config.toml
model = "image classifier"
dataset = "procedural textures in two colours, tilted and lit"
train_examples = 195000
image_size = 48
crop_scale_min = 1
horizontal_flip = true
translate = 0.12
cutout = 0.25
targets = ["pattern", "ground colour", "pattern colour"]
num_classes = [31, 12, 12]
arch = "convformer"
norm = "rmsnorm"
norm_position = "pre"
activation = "gelu"
mlp_ratio = 4
parallel_block = false
inner_norm = false
drop_path = 0.15
patch_size = [2, 2]
depths = [3, 3, 3, 3]
widths = [80, 160, 320, 640]
kernel_size = 7
label_smoothing = 0.1
loss = "cross_entropy"
init = "lecun_normal"
residual_init = "zero_last"
optimizer = "soap"
beta2 = 0.999
lr = 0.00092
beta1 = 0.95
shampoo_beta = 0.999
eps = 1e-08
precondition_frequency = 10
max_precond_dim = 512
one_sided = false
adamw_lr_other_params = 0.0012
grad_clip = 3.0
steps = 17300
batch_size = 128
epochs = 11.4
lr_schedule = "linear"
final_lr_fraction = 0.1
warmup_steps = 1730
weight_decay = 0.3
adamw_weight_decay_other_params = 0.05
Rows from block 5 of a small image classifier, named by matrix and row number. Rows with one number belong to one neuron. Each number is 500 + 50 x the weight over its row's rms, rounded and kept within 0 to 999. All counts start at 0. Numbers have three digits each.
After each neuron's rows are labels from the 100 images, of 14976, where the neuron reaches its highest value: "peak at" is the part of the image that holds the peak; "top examples" is what is common among them. Only what is clearly more common there than usual is listed. The data: procedural textures in two colours, tilted and lit.
# fc1: MLP up (model.blocks.5.mlp.fc1.weight, 640x160), inputs 0-79
# fc2: MLP down (model.blocks.5.mlp.fc2.weight, 160x640, transposed), outputs 0-79

fc1.338:490473506517620540485504472496461504485515534512540556577468415446432425467510476573499535514452552483476477477467419631509455509424495511501401496555528442434515594485597455443487386591494587385488487433471552492508560564535526489394539542
fc2.338:530492616546484475491462522553492419470481519463514581622473450575413538515512520490487472371630607482487428501535477374496511518522470533509582510522423550427526421510549536514458413581538481520482551487483523501466490474517572441530591450
peak at: bottom left
top examples: yellow; pattern colour: yellow; ground colour: yellow

fc1.333:485526484501536425466487460490400524526477631522574540527411518522485462468555426460510470532480512561503465543519456490508494568477510471504509542490433513440597511442499481553475524493542501443552504461511488487584458524516493424539424491
fc2.333:516448519507477561477502532548567528554450325473453483522485502512447454486445541479526486500559562485521563428481467517480512477504472477540496458431557542572482575569610478498491591457434525553569479538436472488429501517450473564488544539
peak at: centre
top examples: rays

fc1.628:502471460492524483500576507445615531498523572500512506444485563540436421603474487491492568477521577616555559515484481432509530463420537491505431542529600454555513513534535462478476450469459537441535502537493532523525501553473466437604564573
fc2.628:477505507540516477549428608534474480502577420509494535583500556463548505478607546530537436558495494464456470504588410611419457523481489488432502514559485462494497393434530490465523547572597557509531518469455456470520506574495486456428485569
peak at: bottom right
top examples: black; red; pattern colour: black; ground colour: black

fc1.245:466511583463518486528483616463531555498399521438446624415430529448421580428426436462466576449578544392506573527507454579535504580529520422533587451561451505447491579473555482480576527549533518529574418437487438501462465527505509545619490544
fc2.245:550555480547564448476523501512484404492496403507485493486496434479447510495558447497504436578441472466532571514535459436518457489389556445494431459410528477450513481503464402528428478447391526475522547503576485486544549484410496521451472589
peak at: centre
top examples: studded

fc1.244:454465508601529480505516529575497470565478513427467555469570496499519418392459502449428555478498452531606536481489529450392535558446582514546513406618549529495613520533446444475507482490510552482456537546483505468454467484530477437632503470
fc2.244:513463520346464445510560483400533537406566506576510438437435511475484559521507482533527413493532603505500525524508514573529504315546449477399499555442487484483471566475480518442509514436529475538566543441540540501532462522504536548425486533
peak at: top left; top right
top examples: red; white; ground colour: red; pattern colour: white

fc1.581:520493598567481476440493476489528503518477562443508480536528564455482575485483535502559466476545460609420510552482487468450538471474528541465580567453527506456421508542532406630494484432512449504520428484535415493440399481426518456472470479
fc2.581:467504471563506548449555432536475538529512476482523457545470514602558559521552514466500525520472604437543585497517526468517518489406398500567544403479551401469540472454547562485495587464484516522508563515613476501556579548507560513499476428
peak at: centre
top examples: woven; ground colour: teal

fc1.381:452492479413525555441474528543546590405525530391570433511637470448472584440496485502468421506381518571444511519609568454503430513441524535485434482475460476549518512464556517507429564504473479489564596515534472599500474486522598453479495513
fc2.381:474498479501444473545446478533439440475572460477433536548425590442577481566621568477544521402472425564530432543429561439558509551522538447585521492483548458577486478530515526422499419509518573518498546448516470412520557541515442539464462445
peak at: centre
top examples: spiral

fc1.550:380472520488493455492441531530528530454528523418500416519585501507547528470450507445568455480430460568467538557515494465493423480434546485560468410547547481562529464508527495474455523498465456525594641552563488543525497540548496501434448523
fc2.550:487526440424474455485483506476484527455543459459495539541531565440528435554659470547485496531495512530524465507512609495622540593570537452575478528525498428537507524522433532456548506497482540523547594485589570441479577499516401493443465492
peak at: centre
top examples: spiral

fc1.161:491499492474546561492391554441499438448442452523476589485499528410520536492465472551434486520524599481502498557449454510485557431514482463452582540604491495467467483563594513546472530428399531528569556530616509560565556535503518440554563462
fc2.161:462518471503448426521641493545441521459434502445544370501510494568478509473479546453510524423468468508502462567569543439548465574527522559551461531470500513545525502439375528518498481504619512504451434536413542434471408462448496490424437535
peak at: top left
top examples: blue; ground colour: blue

fc1.293:461557603573517502498568511457616517447518423554584539579473482484475473470506537533488507494519519513465470507421488458566391497467456559567467423548509566456569476526515538494457539546489503575591525526401599524470508510491550551491562471
fc2.293:599429474518561414515482459480446492500495531507419440465497521573467524501456456527461495427477378433504426423583428523504536439551472462551511425421453449455527503428515500508515495532431530453464502518601456506573530511453478541516483534
peak at: centre
top examples: studded; pattern colour: green; ground colour: pink; dotted

fc1.235:420493523451491523502524536512588539438577520424540457494653565439518571410429519536542446473399485545490515539553503410486453510490531480585435433526518479517463462466473498516464576515501466503606592489533482569526463558500459471438448522
fc2.235:503486432424488497426423509440380463434528469448458458545485500490582445576659506455501500439494494541423467539515596434570504509596533444487448508513536455548464501516515548390498428504472568536528599479596566447514570530528449514482431456
peak at: centre
top examples: spiral; spotted

fc1.367:491485478417519502565483485463537499461531590513509533480417525542447478486441594373496508458481410566542522476479530520467522490546467508575451555538577481451521512557470558480472488460417475433518513477528462407481422465428539411512498696
fc2.367:543540540465534457468486515546526494463558446518458429547495485507525524437525492646465396485490555464518398556497447417517495447512459527416469493435407522513548522473485550537527539515565521565425512543552539478499492480503435630561535418
peak at: bottom left
top examples: orange; pattern colour: orange; ground colour: red; ground colour: orange

fc1.586:457541470519512533501510512494469542460446416472568507476521528481465499360500535533442455595487462539418539475486547581492521557541522511516568470526667477491511594509451528560527504499527488483454558447438524546469505454539400526529595452
fc2.586:583451543474565481483469471426473503562560544544504432496451406433538509501443520456537608398491536564617531466472492470479526474517524451515542611529380504553533454459509550484445449591448571492593499526551499557539553500439534533484443530
peak at: bottom right
top examples: black; pink; ground colour: black; pattern colour: pink

fc1.288:464509433509493497454507517457547571450442557568516466537610449494431456418437509485496529507544477592535495475439506442554550499498511489477567477443531488563625560573527466513489485576475478572495481505524528447586489452442476404618542545
fc2.288:568506568376598475500489477544525433508554478579418492457424553497561488560497539577493447525426489405504436541513511498412512447528500546513572542490471493567457452523435552524517520470503539507534571465510542538404555530485511612506507500
peak at: bottom right; bottom left
top examples: pink; ground colour: pink; pattern colour: pink

fc1.516:539554487534513491440472463485412508409521455500503596583471490531573530431510484554567519445475509444464498494557430613469541399394489531493578521527489495531437520490488536452495516577450546537526550480655427488489542460487560478490497485
fc2.516:504432518470458511528529539450578438560544565507537427424522470413446523582482487476425452492514488561515500539554524427514441537571548487450420513479528503532560604557489504535478450420564496481500443503413552500492406527528443506483449470
peak at: top left
top examples: crumpled

fc1.465:474550587437533502520569444440459542551526506522523545497520481520597579461532429512465547596404483487472538396444470527495497501552478476496427620421464467509522436448524512589526510529531416510552506476478563493460535458510421518512472474
fc2.465:506488399566539514477462570568574465486517477496489471498482537543400438538451547470527494413569563499562527586553535499518461508482549500560547370546510525487505532570495486449497497487453596474466523521485500528572526527467601474490479493
peak at: top right
top examples: purple

fc1.132:511582494498532508461538546520546415524462475530478567476473462486501452508506509511516536473384517596559451489457529505601455542500516501527541517476532591526527561626496541484451444558463570596482463543574639505624499487439502445488481537
fc2.132:536358507483573458533453470489490540459508511528517406444535548461520525526398477508537487566467477439440501534554476466412516364616517542471509422427466427525573393397514506527551583464515424506487494461411396530466514510480547554514493440
peak at: bottom left
top examples: pink; pattern colour: pink; blue; purple

fc1.474:450529634543460464442589579521499492405483519475465562451485532445505588466450538436467454415500456550526585529472469600477455502472466490549507499590475446480480488506479441523502441497480445653511553391483514472497492529467493524607476546
fc2.474:495502425527562425534533514418544478517411445437455584463496385491438531450484453548478500535447509443523483406531411503588519634424510499563487457475495616453527467470559519491464511479509586402477485523559487422546514483412487509476538576
peak at: centre
top examples: scaly; ground colour: black

fc1.320:546484438491535506482542397516470493540546527498560483508526491478441543345484536480513550505530582410552519475540480422528606430514454479529612488511499419487447504470511447508478520511483586450493401465460480473487563467405544541456497508
fc2.320:593523481519466497521492618470538570563494377424478551536515532553574475574537424536459484530567465542477549506500547583500437559472498529573452511467431481487559495573516563489504456495526451498576547488601460565447497533542469460505522441
peak at: bottom right
top examples: green; pattern colour: green; red; ground colour: red

fc1.436:569438538563494560438498546527510417443614465476508551587515436491434566462521500469477497436427514526467553388572453456451428460465441529565467449502457455536517587467544496524483454492500493573435467483429534476522561614516451392447492577
fc2.436:498506508547520474475497643545490518536369539488603542501435425473390379416515514548477487447523499376516465448456519447491515501478455519524488477501427554462542486538542604559484441611542498489593466440568514512577489514511513517543504463
peak at: centre
top examples: yellow; pattern colour: yellow; rings

fc1.68:490567528602482501505500459522418584497514493514546423489409508583507414480455459527532472631504469495548524528578485516434547440512515454521521449492499409453551546502462535441470606513518540516542544524492519459503416524509514458485433457
fc2.68:514473476457488525496507599500593442474461554536504590540616476425481555521550562450476479420557532517491458451456477488539494554522527544487515555505501604539448465543535501534503400527451445488462412406514535541504559427509503551523529550
peak at: top left
top examples: brown; purple; blue; pattern colour: brown

fc1.217:519493363466546404520530509429566543460567510440555491475475463476431557552506537485438517497489528574489585450525458415482509469544502425503495497533495537498544519561512462559379591565463516464596513583574567547549566504537486524555536562
fc2.217:447541556536522489528542492542449529516582417517498492554475507515548451451591506450545628432532486483506378584496490567428451565434528436468386543564514478574416445426531491469600500502551598489459511497375508472536454520433444488403471508
peak at: bottom left
top examples: black; pattern colour: black; speckled

fc1.443:469464580445481538462545551531480467464504603507524540500514493494558544452303534530534586465400529463491520408585449558465490463505488515507513384496412508501425556545503606551452570502472519548433511496504408427458462599484502465435481484
fc2.443:530556522565534535483580571512562479534451410472468500457535488557443588487567502465396508558500463500529483480402414514419450497433421517443489491471555551506539467530576519471485396431433509503517389437454402535545566528455578497581541569
peak at: centre
top examples: bubbly; rings

fc1.632:541543480486558548404459510415551463516509499490526472504542431545398522582486498478482446469537603578501546466446573452541523469497562434426515511461597491534554561573570456435515436478456552486520466479573515459548565478523453477545534488
fc2.632:425463466556613509440543564548460427529544438597457488470471618466579502476624563557540554494494477425560495553458492582432528505485464589529586521536417435527550502469473494540555515527526544518531434420446485521426579488577560522530519515
peak at: bottom right
top examples: white; pink

fc1.69:465541437545499508415484514454444581494537462476441596591543474529582522476513404467492513429411486473492519499513446525481582499378460531494550433550479507532559474391469602472603476507493510548508521574601481370454457484467521455464475467
fc2.69:517434562411524480530539486507547406558502527571519440401508505454420495438447607556532493434558539505451460484517525521464457466580559487447433571492578487498509645580496457470418507484512471443536517417462509548515496524588472568516464530
peak at: top left
top examples: crumpled

fc1.49:497510366438530458459481525437512427484486478434495500473482588447474600486555608504497460384492502519398579446443515462500547451565433454500518499436535577425538520483576476570412498521459500519557511494555559605550535457446521531495507440
fc2.49:529487519582458513558551485537466564462526470574527464528512448607615462504444478530459583467504471517532413578391465481443474579468511582518499497587595478518486502494523535471509564426510540484368494522427531509522459509588547522510563561
peak at: bottom left
top examples: blue; pattern colour: blue; teal; pattern colour: teal

fc1.228:500518586491559481412459503491439505499554548585545466393476537472527522459469440487514469460403494544567572482419540501462470548530422532488512516479538461530555615505428519470439482521465503494505410519516499461500483435497472432456470568
fc2.228:538518458413476454521520541483475434552478496594469456443410519496477552514526558508522461476524468435472478568488555522534527375569589553455493472577467534489556495499484487632563561469512472600508519527591478485431515448434571577544530549
peak at: bottom left
top examples: orange; pattern colour: orange; ground colour: orange

fc1.485:607526506491575486474550528430435563472501479539471520518544487540574566512515459455525572483518550515540492428461500523544343500423394520496482460550482435471556565489554615444464568504532531509505477554554582544451607472430514497499522534
fc2.485:462520503526527519534499525588542517485450486556499567448486536529465500424479488527471506480455606417512475532484488447460621441590639491507506459514494502427507424553483467507478477622378457448497573520579471483570432494496480409484497466
peak at: centre
top examples: ground colour: red; rings; pattern colour: teal

fc1.194:536500571490497558478506459532457568495450563486546449493468511456519454482464402599432435523465497508496513521604409583470530493508530440547426506548452552484549572483511538527459497491601449517522477543484547454491404501549466493470500604
fc2.194:467472492481516450538443561529534439515559479520424503498530503531455558537524632448513608490548455475582441470365565460471466495563506516473531489546519451472446438553543482451513494513410550537491454523469502526536582508425549527550504489
peak at: top right
top examples: pattern colour: orange; dotted; ground colour: black

fc1.524:427523582519441593514526575491510479453492494443540566448359436464488597547466444464566513515517455484420515540495409587555498490565525547514446498450477470508561543376460438472445440523499557548577510535465489521457519458472481550503448469
fc2.524:472534447488516446551465505556489521455458487475465543430422595607441512441497488499462466532495445505479525495584480444449557557518484454602528475526535562513463407561498499502474555514422510522412532538540531654538510446519549451434587612
peak at: centre
top examples: blue; ground colour: blue; pattern colour: yellow; ground colour: black